A small image classifier, trained from scratch: patch size [8, 8], layers 8.
Rows from block 5, named by matrix and row number. Rows with one number belong to one attention dimension. Each number is 128 + 24 x the weight over its row's rms, rounded and kept within 0 to 255. All counts start at 0. Numbers have three digits each. After the name is the row's rms in percent of the matrix's.
# q: attention query (model.blocks.5.attn.q.weight, 384x384), inputs 192-383
# k: attention key (model.blocks.5.attn.k.weight, 384x384), inputs 192-383
q.351 096:112119182169161143158166146172145135111133113140119128116114152122110153118147085118126099121129109140136080112090124108140123095163157085126129115117143176119142119144146113155111175110115121149110131112138107127154160117102138134126118137115100071139174152118120165135121134126124146099078072095077111096155109160141143129149099165160147133120126096120124130130133130149148109126105148146174105144126110169097138142097095149121112107128135109077109117128137171111106106145132142144165121113110106123124102131121107099184103137130090125101091082148109160094150144136138123111
k.351 104:130154118111111117120111151133175100159113105107157146121156128168138127102104127137125153152104163170137143144174081132124140124086113126107133126176142097127127173108121158122141140139125134081154132160141121117149124153141116146128121153140125153135143134124132143161141117127142130117117115095101119130129116135154125149089122136138127170136147157133147133106102102138110077102158137143175158064116131118122111146165082121151140112119175108178168154131155133127191129120130114136118133132134116136144153180146154162134123109142160137148092170105090127143106129097110151140
q.352 099:102158135137101122122116128113129081144141123128130134156117108125123103106101154145124123132150118096121154155192138110137121124115117178144122118135065153134107135118112124087121099123177146128140150108114132157127145104129131133162189121129157107132175133138141103084117104116147127158137122144152104119114117149094117122120124162099123145108111144147112098138149154132116103082155123164111096155150122109128137061118139143112120106100142134123132128134111113110126099091139109106124121128131122127093086149126177180072133130115123140120107132137139040124134127117084118154
k.352 092:154122136140160124136123108099098098118122137131121144123123145091113151144110136113141120098125082118133099099074126136154109141142157115131106106102134124142115143175121123159118134138080117148108121130145154123115083121157132106095094108115096165155066126119108136127093112142086132091126117141129145138128147138128114106154153121129114067132093098137159173120136105137131153164108126120105105186162130120125161129118145150093143135167107091106080121111154126121122106150137155130144126129119164119118106107107096062080141114123123148146167105134152159122136151133127139115
q.353 106:180141120099100128130100095104140141160125139115120119135160114126124159154158147112143145131112154115129114110174137169123125116125116151088129137168154101157133116105144128124133120160130150148139102140118158112128104145139146132132119124145157173152066114112122094149134155118126098159159169138160148152099151108134130106130175105105139114145158115126155179118135101096107154168143114100126138074130137118176143148151149144135142163151108141145137137167132085115145147140135122158097153131175161150164133098124093139127167124111133145149166157131191132113129130155134140118
k.353 109:067093106124164119128116114146122107132122113160069090114124118113101109134096110094118133097172084124150138129086156133076108129136140128123143137099138109122123077128121129113116139091176131146085145109109145160104180075119142121131171134135193167121141121131156143152107151124119118139096072136164143123147126157135145123167143160129129105147078110113129096166144157113190136149103132141082145160126134151123108134111167126112143109098103092124112137115115144150091097151120135105127116125132104129154116117167086112137138159120099091102139100133110119090128105137113135127
q.354 063:058129169135126131120126130125118085126126160123119152139110120095116101079115080138133146122131115131119136137088119095120145126171130124119142124170105132108104138136124140107161144140161137115138156138156070142124151115144112155134112146131135139141117139150113127128143137107109146115116143134104102106129094156085123161118125155107125154089128095128117098121147150135120086113110138126156096154121154142086147062092130136086060125118111136095124129153086101117074100111095103119135148110083090106103094138096150159097107105123120153144104110119113132123120113103111086158
k.354 070:110121113129135103166101163092129105108112173145162151151121114145143146116144156127108091170118186154127152130119105136145139136121139117136093125122145141157119128110161152111120105145075103131161153119124133136120094125151128113108129112109132112129108098128100155121164098175136119104128181190131115133169133120118139111123096134121154110115119188132130194115108122132108138141135137136114134119139146142146132141132143184142137162136143120083134132183155080110119146143167145168140144145129161094148108120179124085094141090129153110172137135121153172090132125139106151169
q.355 109:143171121145121132121082118118114118134133141132107139181128120135135103110088161142132148123138124121113139152192134123123130127118098181135133117166086136136096132129110117091116114127194129137160135110119150142092141112112122124140147118150163117106137121156149094094125134111139142169163134126153117163107135149091131098101143134092138149067127139133133090134166142124139138095122118147069113124138132098143126049142152145119130109106112133154146147176092116138152121098149113096118128117164144118113088125110154166085142117110126130128165143135154059140128137137093145162
k.355 109:131109127116149098127130081098100081119138132146117120119124100091108128152119144111157147111145126111130090110070131145134099124120144112109115125075140114144126126141130101156141159128093140147079112113125133116108102103118139105115126118062125147137090130154120122112116121127104099109120087167107122116124112154113130111160131127102098091155097114126154157114116108150129142160102098100099086182158129144104155135086158149102110131135108085091078120106174139125112100137111109148126150154062123132125120133129075090101130125118105137115139104120179107121121126136115134103
q.356 103:149130151129134151092094114097138173126102158122076132138110136105150104100110126141130171127143131135131088141113127138131141107138114119149145134156129091121125110159118149095165108120113149178170126164115133118127111122105137136123130150118172226134062122117148077144153152120158147140155125110127126156107119101125120143113150121096145081096142129123128105129158124123089146143104135109076137131135117113119128130132134147120139144133130129157147113139100117145105209144140126138106140134118124130131122106141090162100134099143121137125181130126137158120104099139137133142
k.356 104:086113118113155124152139118182125108153153140115145144151179103113112126168125155139160114145122141138164180111124127132093123138125162156101131139102109136134104136093158108147096150139141113128099121088141135157136136154117124091107130094130143062114125101158138185126109122148120118130127110197143144144141111129109127101125076133145143160110113119093156174109124103133125154160114117122154116130130163140120141114121172160150099117106106157101113125165125106136128107132116115103139139153111134130127118150130086070164095177135143115128127126130143093104150141132102118135
q.357 045:073074127135127132065157125126156155103099139126144133090052143117137099107133121129113140119124126142112105121092121122113149118101134109121135146093144083112138129142117133129150114121104140107146134168138102112162131127166114138160125132123109186101083125121097094132143109128144131122113122146137160132118120107166113178110140145133096102130120115129126135110122131131112099112136132128120094175100114126108157159093085099137094125131187104143109099074127138137149171146138118151175114148061087122119171146162144155103115184143129138118104114132118147107099098118111126124
k.357 051:115077114125132071167159122128131137170123148109139139141173134155118133128120133142116079131125115121119189105184090117117136150125131147153146123137111143132114137092131146143093101110158094109155151118142116157139129156113116098129110093168112104107132108143119123127107117146119110124123161139144131154124153129113145119126130122172158187135147154139153147128123128099140146159121136172170140123131159132131131108135163160156133175134127193119146121115089095101100117134093126088149137115203138134145114119163144097136127133121169112173184121111145146092153146102140121147
q.358 070:151104115097086115143139117136122128135123165094127133130182102114136166143173075106135120150116165136134095101123140163104139136153129120137123154144152091161133125124116152122136138158108132181103120167106146130113123134148143146136117116119147167151078122096116116127122129156143099152103127154160115142072137120133113134145167101104107128147142131101128165111114112108068136158129113120095117119112113120138119135149172168106110192110091128140168131151113065123080167131120115129090154139144128145119123091114081130098132129093149139123132127147184161075124128133139131122
k.358 084:072079166108141159113099132114151105131125144166095118130131134089145136162109127110084131116130128096167164145076180128114170144135142141109140109102118128127096099151124134123099137132125096127122124084109134144123142067148161112119178106139131143163142108114151140134107118147091120143104113156189153115128135144139158109173118118137134113145081117138117141143165146141234124135100151146073151136137139132149118142120180117116146114124138106137155107135120132159108115140168152081158113127138117113171151126131102109133120166126083107099126129141130175131142112123104123110
q.359 112:134093081094098137113127095090128150125115167115111115114162118123179126137144137133112157120122142137115131108136130173130157139100113137161129151132125078134122106139128153102140108144098143133151125171099149108121104131135129119139135143126143230133101105115136094144131145146148103157158155156170131150106136071153107141122133116100111111163131158122122143133138138092089162145128102135078125111105105117146121174145136128149149171121135131194148108115124100153136196136161134118112113156101127138128146110167097162086147124112125136123152148126136132123096095125127145124
k.359 113:111094125120157136119131118148105156158145120127111121120153115075115115162131122130145133093137051089148144124092163100128134150166164134110131115105091143109114094125127115131108153098133118148093120088113122135131157107113153102120143109170157076134143140125160163143108160120119127139112103149192180163126132136135128118176135136163121133136098091119127109141139146124167187154121121132123130187150146144106147107100186128122167122156098155134097109106104139138101118127104130081152126131164126144146131110123123103150115188115101136094168121145115121123152125132132124137
q.360 063:082136137106091126129169117094114072160152128107146139135122089110113125103123099143131143104127114096114136102139122099131116121106147134108116122118107149139110167104121116111133130141141144123114132111124103146142135103165118115141136121142147081150141136143103146073114105124139127142094129157110112112112119169109117143132116156130121161131121122119125127106137159157102105137146138136170078154130126125138160096115127146105093120113134150100125124127127079084077084121109104125130126138121091124108093130106146159095126134109126138148082103126137109123159145090086107171
k.360 066:115085117148125131153105128076129076095090156148118128122108151121147133127097129106090113101126151131124148137114150173163132140122136137159100104115139120123120109155122153133115092141084101114136133126138146124115081071162154115084136121103111176153114130123115156133114092164093131094169170147137116118137143128115129098108186127102136088157104163153126167128139163123173135152107131145075111136128146145157126169141124135104164140122164098122121111183153096124133128139174131132132119131140129104128088089185113046103161092129096139171117124116137165100131110135129106157
q.361 072:160125113078107123167143102115118118159147130116146129109188101131121175164169104104137139114109144115125129072135122151136123127098144136095117138157155114159125135097143138145125138163125136118097108131130123103120108135163135118114085118143121133169102120110102150147121154126085089122129174156147148130117150118132130121155138107133127146186138122134156183122102113109115152185139119106186137086113144149162143169142145122119138171149089167124124141144145067110117099141105115142091137126145156149151134105114077118134152116096135147162133137118163164133139151130151118106
k.361 080:081103137138132161127106143115128141087106132172089081111114131117140097112113101105094141110153116125116142157090163130119117114148128130149123128121135136118138069123114151089137101091137136141125155128095133129101160065130158149123181166132194169136164143118151134148145138131138139141126124131154122114158130127134129123139172140097137097153093126125091079163142193118164125135114130149070161137114120147141096155121123114103162116111137101121115137140119144138111136137159149121129105109141120121154106099175123124131156130119090084111102130135086127124119096137130115151
q.362 077:092130093106090123140162130123120084152156106109171122109152108135124141146161141128121106112119127109124191106160122122113124158101125136109111128101118166140129143085139108154110135146117117086105129098130130129148131136157117117128131109150107052122175114141097174103086103136127091146121163159135144098137135121127126128138083131156096166183121140129115182124106146136138112119157109137158106111121132128149126144137131114163129122117142138113118130095158087111143075119122120115144106149130122127130149152110162120129132149117137115137064130118117097149151133113110124142
k.362 076:146120128153109126106116126088116160102108115143108111095083147127134138121137080110105132080148091109117075124109146125174125138128122104159122114134144115102144097157112131120136090102134128135135133158115154098103139075144136146120126151146121180145124157101131094141115155112112138124135142085125127118106147124156112127158205133116102074145126113153104079157141152107132142106122130139079135171120120122126133137136097091096191130166125113157115125101107141119088148144126127147126116114153131124095120075142144168087147105104096159120158111138100152122117118143160124148
q.363 094:104171163154126123144151154156114081124148095127167126141103128153092133122138118116135084141133134124130136135139112086117114124144137122095120107107110181139138149110121090152100162124145115136085133087135122147136155132127120125132134103132108014106172145145110173084099093122137136122083084139115124103134136181124139113141097132148137162117119124121132135123123127162146092099139131144151097146136138125117132078121118152130106091113131118086109143130145122106137074114117117127163123122149124115126119151101165088157104160127132105129085112144143111123157164139117121128
k.363 079:139144174136108131111125114088157098108107108139116132120109165148137154121125126127090144123103175123125097120179101156154121128097108104135130131154161095128127159159095132160147093160141117103141118173154134096123083119145126121118119152107077202153109128108107086127110101126091108113111116077090093093104130149145150128124175117117111124167138132162143128123128104140137085099107138113117128088123118112146123139148077101115115120131167078164143124115160148131146118130129135142092123138103141126144165148113106163109144077121121132113104140106135156147099117111121133116
q.364 080:121151188162149141118124121167149123089140138124097155147109154120133102093126109132121128122130108142122087130084129109117132116174122113136139120133108164108122123171115115115136149105136131135168155125137097135135169105091114151151145144132121110115177146130134126117123140120145148130140093102098104118119108153101142148119107163124114151081113090125102103140161147140143096083088139165115073144126103125084117076091105149124099104101143099086133107123092161132094116120143112124152110118124089106073087134103156151098107129118076130082108084146114110090136126130104133135
k.364 084:142107096104130057127131124111185113172129124092175154139163117134117149144111154127143135147122158167142137119116066114133152139099137119102115121119135090141114187095136141135092173137086123108120125128134126126138112155135098106121102109126106131151115114138121166136121109155109114108102113165088149145121108145148123125120101142133109143103134128146183188096094063151126124137144126134176132127135154118101147136124127138160140146161154143148155150124193137113143110139123127147133162159113140119147127182127112126112108135135160147157153136100140142109130145123123174146
q.365 059:145139080063076132141106101077111123154138148115132105121166103116155127145135133128122155127132131102125146109175136151150141132096122147131108135143129111139126109107134133108133097149106150104136120153105141111123102144145144132133152136116153196160128115109142108151113155123125090153170181169174138135116151090139115117137141117093127116194122156138135159133118125101104147149146102126119143103136133129143132158151148124134161173142124147157130133121148108126129148124124121142087132143114141143143146124163109170083148110098132142149151154126148117126111120133130125109
k.365 063:105115133134160153117129125139095160111133115143103092123121119071124120127127109118137140093155043121132147122071192119118113119164158126141113110117117128121135091143127132129117129101138134174125130127108143152110164101123146117107140144155183131134127149113163162142132165129133134128111109133183160151143126136138105119168165136139126077117088072117109093159124173101137189157122128136091151176145130127116126134094154104109159112144092122119079131128115146157090119123118169098139105126148147119145113090100108086126142150110108100084145118159096114116131119140129126147
q.366 048:182125130082117139118140095101140149148130126112112141116151115117123154158155112126136166102109143121127083073093115153124127109104126111089131129125168097165128142132123133129140138158105146156137094135127135109135098129146130123121087125144139153160067125120096116142134149129115118130146158126136143151098137120149118129138157096136137114147153105127151163109122107109088159180114141090134130096100126115165159151131132141125149156149094140147144118131116072130099151165130126161107137127173137143136134082101072151127152121108122147151150126118176169116134142137141141120
k.366 052:062065113135139127148126129140169100120111137140101090131129129123129103145084114103101126094149132148145184150111157148104120140115123163138129138102112108103121093108118140112109123099144127113089140100123127156115144069115155121123193135126169155130158120154152157148120114153102132152156122152127129125145114139113144084121146146107134146147106127116128117148148170124198125148096115153109123126103152148144118135119151110129142121091158127129139127165138136130115113148155114108144133134126097130161092123199101088159137157145075102147101110111119118090147098139123102136
q.367 081:054130132118093127121140118112128085137135143113154137109113129130135105090135117143109123111128095112122152119140130096134149144132141124115116118118095163108126115116129112135130122132126140092146153121132094137164132132147131137149155133127113132118183131136108138104110126118134118140137141159136123089140110119123120143113101153125092153146113129147097133128144164137131077086138128163150076154124118133109134110100109122138101113107167121107105102092131129106134110117129120127154107132077080116098121172159168183088107148115113138120061114132105090101130111120084104132
k.367 071:150124090140141089138125157100115149130120125120168137108138122150118150107125128120114101091141075147118130106127125118157120145124153118161104095145118096137132144123139151122108097125101103125159142138135169124114127123153102115111091125182125133162103133106095161158140144144120123096099164125150146156117150146147114132159178151173124113108135127179151121117093115093090186154166128152124151177148164117104153122123118139111168146186129129141114137139116118129094143143106142139123139121178187124145130108150140102086142083103170136156193114143117158088131133111142173192